From a checkpoint of a small image classifier.
Model: 1.66M parameters, 32-pixel images, arch vit, norm layernorm, activation gelu, patch size [4, 4], layers 8.
Training: muon at rate 0.018, 40000 steps, batches of 256, held-out accuracy 100%.
Data: trained on rendered made-up planets, 97500 training examples, 105.0 epochs.
Rows from block 5 of a small image classifier, named by matrix and row number. Rows with one number belong to one neuron. Each number is 50 + 12 x the weight over its row's rms, rounded and kept within 0 to 99. All counts start at 0. After the name is the row's rms in percent of the matrix's.
After each neuron's rows are labels from the 100 images, of 14848, where the neuron reaches its highest value: "responds to" is what is common among them. Only what is clearly more common there than usual is listed. The data: rendered made-up planets.
# fc1: MLP up (model.blocks.5.mlp.fc1.weight, 512x128), inputs 0-63
# fc2: MLP down (model.blocks.5.mlp.fc2.weight, 128x512, transposed), outputs 0-63

fc1.286 101:42 46 10 43 27 45 55 52 59 30 64 67 41 71 50 48 50 51 56 33 26 39 57 65 74 35 40 46 49 58 62 58 68 63 32 54 38 48 57 52 52 55 77 47 67 43 40 43 66 41 39 38 48 37 46 48 72 65 36 52 28 41 51 49
fc2.286 128:32 44 63 42 64 61 52 37 31 75 56 61 57 45 33 47 45 50 47 54 30 77 39 64 54 52 61 63 39 43 67 45 51 50 51 58 64 56 54 43 51 60 41 47 56 40 43 43 55 63 49 55 44 60 33 45 24 50 77 56 73 72 65 71
responds to: ocean world

fc1.209 097:44 77 55 59 48 49 60 56 43 40 61 60 46 55 25 40 51 55 38 71 56 49 28 52 43 37 36 41 66 26 80 75 30 54 56 43 49 49 52 29 52 28 47 43 55 63 62 54 30 69 48 47 42 35 53 50 58 62 36 32 53 66 59 37
fc2.209 102:65 71 33 55 43 64 41 37 70 39 46 47 69 66 48 74 61 65 40 39 20 38 55 40 60 45 38 53 35 34 48 50 30 50 52 52 52 67 32 55 67 52 58 74 53 54 32 60 66 55 59 51 50 51 59 56 55 60 53 50 43 33 41 46
responds to: full; lava world

fc1.465 078:42 62 75 63 61 61 62 68 34 47 54 51 58 22 46 37 61 39 60 40 45 52 59 33 45 61 59 38 36 55 39 55 61 61 49 60 47 55 36 37 20 45 35 44 60 67 49 46 31 51 52 55 33 59 40 64 30 41 45 44 38 64 64 51
fc2.465 087:43 46 48 59 47 36 44 54 53 46 56 63 43 27 33 56 58 65 47 44 54 52 45 56 32 50 39 51 52 73 81 40 64 54 56 57 57 38 51 55 65 58 46 43 59 44 55 45 68 51 53 27 39 39 51 44 48 54 61 57 48 44 52 34
responds to: moons: two

fc1.365 089:49 48 51 67 38 52 32 32 61 60 55 60 38 42 40 44 49 42 39 33 70 41 43 17 52 60 47 68 55 44 43 31 54 44 57 44 44 63 56 47 43 66 35 54 46 68 53 65 53 59 34 39 66 47 60 61 33 54 32 60 43 59 66 68
fc2.365 090:30 70 43 53 56 64 36 45 59 52 60 59 39 58 58 25 46 52 56 36 66 48 76 48 48 50 56 37 60 50 50 48 40 49 53 48 55 34 50 38 54 44 67 44 38 36 53 59 49 40 33 42 61 53 64 46 43 50 49 40 69 45 43 39
responds to: half lit

fc1.360 104:43 56 44 57 79 39 45 36 31 39 60 58 78 50 59 47 26 36 19 56 42 56 32 36 53 68 34 41 49 50 71 52 43 63 52 47 55 62 54 39 20 35 44 41 52 52 50 36 47 49 40 57 40 50 50 39 56 54 33 59 51 60 46 45
fc2.360 119:79 66 59 61 16 50 37 49 63 43 35 50 49 41 40 56 63 68 38 39 62 44 57 48 57 22 37 41 70 75 30 55 59 52 51 45 39 35 56 47 80 63 62 47 49 58 52 49 54 41 55 58 56 55 47 35 51 60 36 44 39 39 51 55
responds to: full; lava world

fc1.216 107:43 42 56 35 50 34 40 51 43 38 53 55 71 64 66 50 60 44 39 68 26 53 50 48 49 69 40 71 43 65 57 56 82 52 43 55 67 47 52 49 60 49 51 61 46 55 50 49 43 27 42 35 51 54 44 37 53 45 63 58 49 46 44 53
fc2.216 105:53 38 50 61 63 56 67 27 30 25 61 46 52 34 55 47 55 59 42 69 51 47 52 50 55 36 65 60 61 54 53 57 51 41 54 48 55 56 50 32 64 57 43 26 30 53 54 28 59 52 64 44 50 46 44 55 63 47 61 55 54 50 63 46
responds to: moons: two; full

fc1.508 105:34 57 64 60 62 28 68 48 44 47 56 79 38 83 64 76 42 26 50 63 74 30 38 44 51 58 53 35 36 29 64 61 46 44 68 40 40 52 55 52 42 37 58 43 64 43 67 33 59 48 58 47 47 47 50 26 55 47 31 64 55 59 51 62
fc2.508 086:66 63 49 67 49 59 59 23 42 40 58 51 74 08 58 59 41 76 40 37 39 30 48 57 69 52 47 51 62 44 62 53 49 48 54 58 43 48 39 40 59 60 39 63 54 62 38 43 61 43 68 76 44 54 40 36 38 28 23 56 37 39 56 44
responds to: full; rings; kind: cracked ice world

fc1.176 083:45 36 59 59 46 57 65 64 24 28 43 33 40 46 59 45 70 52 76 39 44 58 29 60 42 66 61 28 53 56 70 61 43 65 51 50 35 36 46 51 49 60 36 65 53 66 53 32 56 42 56 42 42 56 68 59 30 35 50 28 18 58 64 53
fc2.176 093:40 52 45 75 75 44 40 58 39 65 53 45 52 49 51 35 25 55 28 66 47 52 74 33 58 28 53 58 48 38 56 35 58 50 36 41 68 47 48 38 37 46 43 34 48 57 54 61 48 52 69 35 51 31 37 60 51 58 47 57 87 27 50 40
responds to: moons: zero

fc1.407 084:59 47 43 69 28 30 53 59 47 48 31 54 50 40 64 54 80 30 43 49 43 59 41 43 65 45 61 57 47 46 73 23 77 42 35 44 65 66 67 40 56 43 63 58 53 50 48 56 72 34 61 52 53 58 48 41 49 43 41 46 57 45 16 65
fc2.407 081:60 49 57 69 50 42 58 60 53 40 49 54 37 35 50 51 46 49 65 23 21 68 44 48 45 61 58 55 71 51 45 52 42 48 54 19 38 49 57 66 33 70 25 59 59 48 40 57 67 43 51 66 60 62 45 56 43 50 46 57 28 51 50 61
responds to: moons: two; rings

fc1.29 088:74 38 33 47 37 56 73 70 80 58 53 64 47 62 44 45 44 73 75 45 35 77 54 48 52 46 60 56 58 37 76 64 29 71 44 42 56 55 53 35 53 86 49 31 46 79 39 66 40 44 53 29 58 40 64 45 60 56 47 51 47 45 43 62
fc2.29 112:80 50 66 34 42 22 38 32 38 76 36 64 43 35 86 31 47 35 42 65 55 46 67 54 48 69 53 52 51 61 43 51 65 55 75 74 37 56 47 70 57 30 46 43 40 33 50 27 31 46 52 60 53 52 43 48 44 46 65 55 63 63 65 52
responds to: ocean world

fc1.366 069:50 44 54 63 50 51 61 42 69 53 48 50 54 67 30 51 41 56 48 40 61 76 42 47 55 28 26 43 50 46 68 52 61 36 66 44 55 62 56 27 49 38 55 51 56 44 49 53 56 60 36 47 76 48 40 24 37 57 60 50 51 45 66 47
fc2.366 079:52 59 43 51 47 38 38 53 55 46 61 57 57 46 47 47 44 67 68 58 48 47 38 59 43 42 44 37 45 59 35 54 29 69 54 48 61 51 58 76 69 60 44 58 46 44 32 47 62 57 58 58 51 55 34 51 67 48 60 74 46 52 48 41
responds to: moons: two

fc1.200 129:51 30 73 61 61 32 50 59 67 53 45 52 43 26 28 43 51 43 47 25 65 59 41 49 57 61 34 62 45 75 51 50 59 47 63 44 49 42 43 32 44 42 58 43 56 60 46 53 55 39 58 56 45 58 42 55 19 61 53 64 62 67 48 49
fc2.200 118:57 48 45 33 45 56 51 41 80 55 53 57 50 54 25 65 71 45 35 40 34 66 27 56 56 59 51 41 37 54 63 54 53 50 57 49 46 36 62 53 53 23 40 54 71 35 47 65 78 54 49 30 61 51 38 47 52 70 53 66 45 43 42 68
responds to: moons: two

fc1.6 062:44 44 55 52 30 38 55 27 70 30 56 67 34 65 55 60 51 55 28 59 63 52 64 33 36 43 68 34 55 39 35 72 42 41 66 47 49 57 46 50 43 67 61 36 59 42 44 48 27 41 48 54 55 66 30 39 62 66 49 46 41 35 32 46
fc2.6 074:38 82 47 30 45 50 41 46 57 54 33 42 66 53 44 36 50 41 41 51 39 59 26 58 79 50 46 49 46 46 54 51 44 44 55 45 29 45 55 33 53 62 64 41 59 33 37 73 60 73 48 70 35 45 38 51 63 40 51 63 54 62 59 61
responds to: moons: zero

fc1.285 086:53 57 39 59 33 48 67 49 37 46 54 62 54 47 21 43 41 48 60 49 60 62 60 61 59 36 45 48 36 54 43 57 66 68 51 43 54 58 53 50 52 42 43 51 51 39 76 59 56 27 61 52 46 26 50 40 22 40 64 46 56 74 54 50
fc2.285 093:57 48 46 65 27 61 40 63 57 59 52 42 47 45 51 54 28 42 39 53 39 50 45 37 39 35 56 69 48 55 59 66 56 38 74 81 61 43 36 50 74 64 53 29 64 48 45 84 67 54 57 58 35 62 60 43 50 44 43 65 40 28 61 49
responds to: ocean world; half lit

fc1.20 085:42 75 43 39 48 62 65 39 75 63 51 61 61 52 62 25 43 38 30 45 63 28 36 35 25 45 55 38 63 49 56 48 44 46 52 61 56 50 25 50 38 51 54 46 49 59 50 59 41 44 40 20 59 42 57 38 34 41 43 61 69 38 57 70
fc2.20 095:49 44 50 57 57 36 50 70 46 49 47 47 39 43 45 60 48 51 72 58 47 57 61 57 68 27 48 80 37 45 71 39 41 28 23 38 65 41 49 51 61 46 65 52 36 37 52 56 46 52 42 58 41 61 72 53 59 57 53 44 36 50 64 50
responds to: half lit; cracked ice world

fc1.300 110:40 56 31 35 60 53 41 32 52 49 46 63 57 47 62 44 64 47 40 62 57 55 35 38 52 73 31 40 66 53 51 56 63 48 48 34 54 59 38 40 31 40 47 57 56 47 36 46 56 43 33 39 68 68 64 43 40 48 50 51 51 65 50 35
fc2.300 102:52 42 64 56 49 41 55 49 54 37 49 50 66 61 42 67 59 41 54 39 42 42 47 43 66 51 47 43 57 57 53 55 58 72 52 61 55 49 61 87 64 34 61 32 40 58 21 63 36 48 63 72 50 34 37 62 46 51 68 54 75 56 21 36
responds to: moons: two

fc1.43 097:41 68 49 41 52 49 56 48 52 41 65 47 80 60 28 48 52 63 32 53 38 29 65 51 63 62 56 57 42 52 47 44 40 57 55 48 39 56 55 39 66 38 44 80 55 50 47 32 52 80 53 54 42 57 71 73 54 58 20 34 31 41 46 50
fc2.43 109:12 60 57 36 43 70 64 39 32 55 51 36 35 45 57 67 44 65 28 46 41 28 35 48 53 76 54 29 45 46 53 82 59 50 36 59 54 44 72 60 47 44 61 34 43 53 51 32 45 44 36 41 31 58 40 49 56 57 74 68 58 48 51 55
responds to: full; cratered rock

fc1.335 071:43 65 30 65 52 51 39 49 33 54 65 39 63 43 74 20 66 70 37 59 36 51 65 58 51 63 57 56 41 53 64 40 26 72 50 46 58 58 54 72 62 68 63 50 44 56 48 29 55 39 56 43 59 43 66 51 62 52 45 64 40 49 58 42
fc2.335 087:73 63 41 72 40 30 48 74 63 54 45 68 66 56 35 46 42 47 65 52 27 53 44 23 61 40 48 45 60 41 50 45 39 48 48 51 48 63 54 42 56 65 44 51 49 29 45 69 55 43 43 54 18 56 29 41 50 44 49 36 41 42 42 50
responds to: moons: two

fc1.511 102:47 30 47 67 65 36 60 57 73 48 31 48 53 51 53 50 65 56 35 74 58 65 52 41 71 36 64 51 49 51 65 48 43 60 59 42 60 41 37 57 29 62 78 54 92 39 29 45 52 39 47 44 43 53 44 63 69 41 48 60 54 39 49 62
fc2.511 085:38 30 60 31 54 59 53 45 64 63 45 39 60 44 83 38 37 73 74 45 55 31 64 79 58 33 62 51 53 56 36 27 64 40 35 62 43 64 39 51 52 36 60 47 37 32 36 55 34 52 57 40 52 63 47 44 28 36 53 58 64 66 60 40
responds to: ocean world; half lit

fc1.464 103:32 41 51 46 44 50 64 33 46 73 52 54 57 52 61 43 39 37 48 47 55 39 44 48 48 60 48 60 65 42 48 62 48 64 59 58 62 66 51 49 61 43 62 39 42 36 31 42 59 46 46 31 45 65 37 43 48 56 50 47 64 68 46 42
fc2.464 109:85 58 38 60 36 43 42 46 44 66 44 55 45 56 57 52 36 54 61 72 49 58 66 43 49 45 48 63 50 60 37 40 50 53 60 50 23 60 58 56 71 59 38 72 38 48 52 56 53 39 42 31 58 47 61 57 32 56 43 53 36 41 44 31
responds to: moons: zero

fc1.344 140:36 64 59 50 47 45 56 65 47 48 60 28 60 48 23 51 39 50 76 64 41 36 34 76 62 63 64 60 47 65 52 42 46 45 54 56 38 43 52 46 80 53 56 52 31 41 42 53 44 52 50 50 44 39 51 33 61 58 22 79 58 72 49 61
fc2.344 136:60 54 52 42 37 48 48 38 37 56 66 62 54 46 51 69 56 52 42 39 61 42 79 54 12 36 62 42 46 40 25 69 57 38 45 58 52 47 56 54 40 63 57 45 53 56 52 52 61 40 45 29 52 33 70 68 54 15 58 54 52 51 42 46
responds to: half lit; glowing rim